config.yaml
dataset: "chords played on synthesised instruments"
win_length: 400
encoder_norm: "layernorm"
encoder_layer_scale_init: 1.0
decoder_block: "basic"
decoder_upsampling: "nearest_conv"
steps: 5400
Rows from block 9 of the encoder of a small spectrogram autoencoder, named by matrix and row number. Rows with one number belong to one neuron. Each number is 500 + 40 x the weight over its row's rms, rounded and kept within 0 to 999. All counts start at 0. Numbers have three digits each. After the name is the row's rms in percent of the matrix's.
After each neuron's rows are labels from the 100 clips, of 14976, where the neuron reaches its highest value: "responds to" is what is common among them; "peak in band" is the frequency band that holds the peak. Only what is clearly more common there than usual is listed. The data: chords played on synthesised instruments. In brackets: how many of the 100, against the usual share in percent.
# fc1: MLP up (encoder.blocks.9.mlp.fc1.weight, 384x128), inputs 64-127
# fc2: MLP down (encoder.blocks.9.mlp.fc2.weight, 128x384, transposed), outputs 64-127

fc1.189 070:622468449470571522477539452555498523522456598502464543466498468508475557509534543456445512493554497501555515496498532520500470468536470490445541450413447525521484496556513468512531544470527449
fc2.189 034:528367493453489521529515477448427448532526483469494417558537458515559462509570447566511517501500468525538488459482457578546479488446528463533563517611551439490507498463500434504521502581469493
responds to: organ-like (29 vs 8.4)
peak in band: 4000 to 8000 Hz (66 vs 25)

fc1.264 142:472442501565485473470530525505492462526463499595427539516482569524535492502526502458490548521549506480542408494494495455523528426515523485593463539522474443510520514481530517504563480447478457
fc2.264 135:521532498556509541531474520560452550556493460534449501570513509507522473474488457450534489520541509515515453531554484493459518518517483447505507517450550509508540469474473433533428507428545502
responds to: marimba-like (29 vs 8.4)
peak in band: 250 to 500 Hz (50 vs 12.5); 500 to 1000 Hz (30 vs 12.5)

fc1.96 144:497486513469509476518561463500508612531462464483491536485576473512548486442530501466467494502550515497510505508488469487508496503492515539469510519493561406487477505511501517528499465523501466
fc2.96 258:543491551519535530466440494520425487538561472496470497467524480495415542496521508545536561486465518519563483560604450484502517495562533477554496437501467535432520452495496471479482430458515552
responds to: arpeggio (85 vs 49.5); clipping (29 vs 7.9); text has "clipped" (28 vs 7.8)
peak in band: 250 to 500 Hz (46 vs 12.5); 500 to 1000 Hz (40 vs 12.5)

fc1.75 183:545538488591511536557459518515423443515562500497526459503532501536466504484546558488456457567496512489542459563439493505571500437498523521449451537472531501373492469524508457482512521448514440
fc2.75 185:472486522468462503478466478514524552529484463501512613473459522443495472497496447537530462505429454503477549522542586477440517512482488486502542467511442527570583500476531466504523505553482515
responds to: marimba-like (33 vs 8.4); square lead (28 vs 8.1)
peak in band: 250 to 500 Hz (31 vs 12.5)

fc1.29 110:438489513529440447411492480496576521502477533518451544480458490540533494548519470501535573484505502554487425499498427496490527528528446545540499579486435494583473562580475530501452482425545540
fc2.29 111:540504453548508505520493530528487494462600543544513519603576504504486494461511553476501463457520510518538449497515447499526509490444470467489519464503506555446551545470581493444524471541486507
responds to: arpeggio (79 vs 49.5); marimba-like (27 vs 8.4)
peak in band: 4000 to 8000 Hz (56 vs 25)

fc1.41 066:490415528469527516474471458536470510527550530605435465547510540534528517520490491471485501524412522477516503478474487462538538572510523506513493447486449519496458512612499415478497437462494531
fc2.41 031:481525524518419575490508384584480474523487411427508524461483492578463472441547505503442450482527444516502485543511472513507521532507486476542478540505477513494526519454509473540517486531502549
responds to: arpeggio (80 vs 49.5)
peak in band: 4000 to 8000 Hz (53 vs 25)

fc1.224 066:570524463552580516487568504554525500505483505464488485441504432514478531489525540474488489491539413490554489500537520560473473476512432485491518517529481457478426475492534474489544543480543434
fc2.224 031:525411437492525457492485497495471495514503563509514495491481472494491519452494470518508544513458532440441545508508470552485439427496540476487535446522535479526541456554489453535549514536467482
responds to: arpeggio (85 vs 49.5); square lead (31 vs 8.1)
peak in band: 2000 to 4000 Hz (51 vs 25)

fc1.289 144:439521507480573423454508570580459470468510490436512472479582479552507459514515444546567580446573499484461511533517452554458485491537449484470541591551528504432506497459490495410483518440554457
fc2.289 152:602516443460441544447484558419449521433436514526527502554446545494539503495525516526499469460474581481527474458546469496473501518587500500491508481486475497504508547516457571496441475498512509
responds to: marimba-like (27 vs 8.4)
peak in band: 250 to 500 Hz (40 vs 12.5)

fc1.146 070:472497580524537548568481463485438499561466491500441507507475511451554471517520381578491493525466571511550473556466447467569455501466515537501575458586499553494539550487442523458446453471481526
fc2.146 038:517565435538458519538505514540531496507512483546553497506544515500487493482419532469523465475504490512508595516562499453449577494519523521466503556441496529510492541460506510538514545530518480
responds to: arpeggio (88 vs 49.5); playing: arpeggio down (61 vs 24.8)
peak in band: 2000 to 4000 Hz (53 vs 25)

fc1.162 116:420439477417542509416422545462485476435441440489445540502481452515518511515533441529533597446494491519476470508529484519547488579571496500524502534517508495411526517521504521465482532458511572
fc2.162 099:570547430477475492505524515497479493476500603463482501510394516452507426473488592585454455512479434473519514456514605507449537474508483536433531504498529450548540499507540552483543493508462481
responds to: plucked string-like (29 vs 8.5); marimba-like (27 vs 8.4)
peak in band: 4000 to 8000 Hz (60 vs 25)

fc1.240 118:462483543539567503419508501407493452421471542489451534503475486513510514500494549441519543514505490486469488585505509453527533436484446529544518564557476492467480436488538544471503486503575562
fc2.240 104:512478428431519545505457508436514535421488475476506586502423490490479409533476567505596523546539462488517468476536533516523553504491514514470431500460454533479458450479471487567484522449543453
responds to: marimba-like (26 vs 8.4)
peak in band: 0 to 250 Hz (38 vs 12.5)

fc1.158 059:523535437592525501493460520581526516537430446505528457547577427483471495473474516557523445499571448517496487515536540527470537541475521437451495488552429459493493570530516527572513506420495482
fc2.158 032:516417459502499513467513431474442484498534504490493444447433431480488450438474515490475552555435520428469546488490447537525433503470540517494548507432515466492613464572498430489521466544471551
responds to: arpeggio (78 vs 49.5); marimba-like (34 vs 8.4)
peak in band: 4000 to 8000 Hz (66 vs 25)

fc1.105 153:418527489519528465457504502466548512534502520509479466497519514443555503498519555467486551441546507553459551507479438531445550514522469481532473539444550479592517399546482468470482482509483446
fc2.105 207:550498509547490482477437515505529523580535518496475524513516499436499485481517487537458531534516486468487539398523472439554540452472449556503501448528540486455522477502465461479466498533469503
responds to: arpeggio (80 vs 49.5); square lead (30 vs 8.1); instrument: organ-like (25 vs 8.4)
peak in band: 4000 to 8000 Hz (53 vs 25)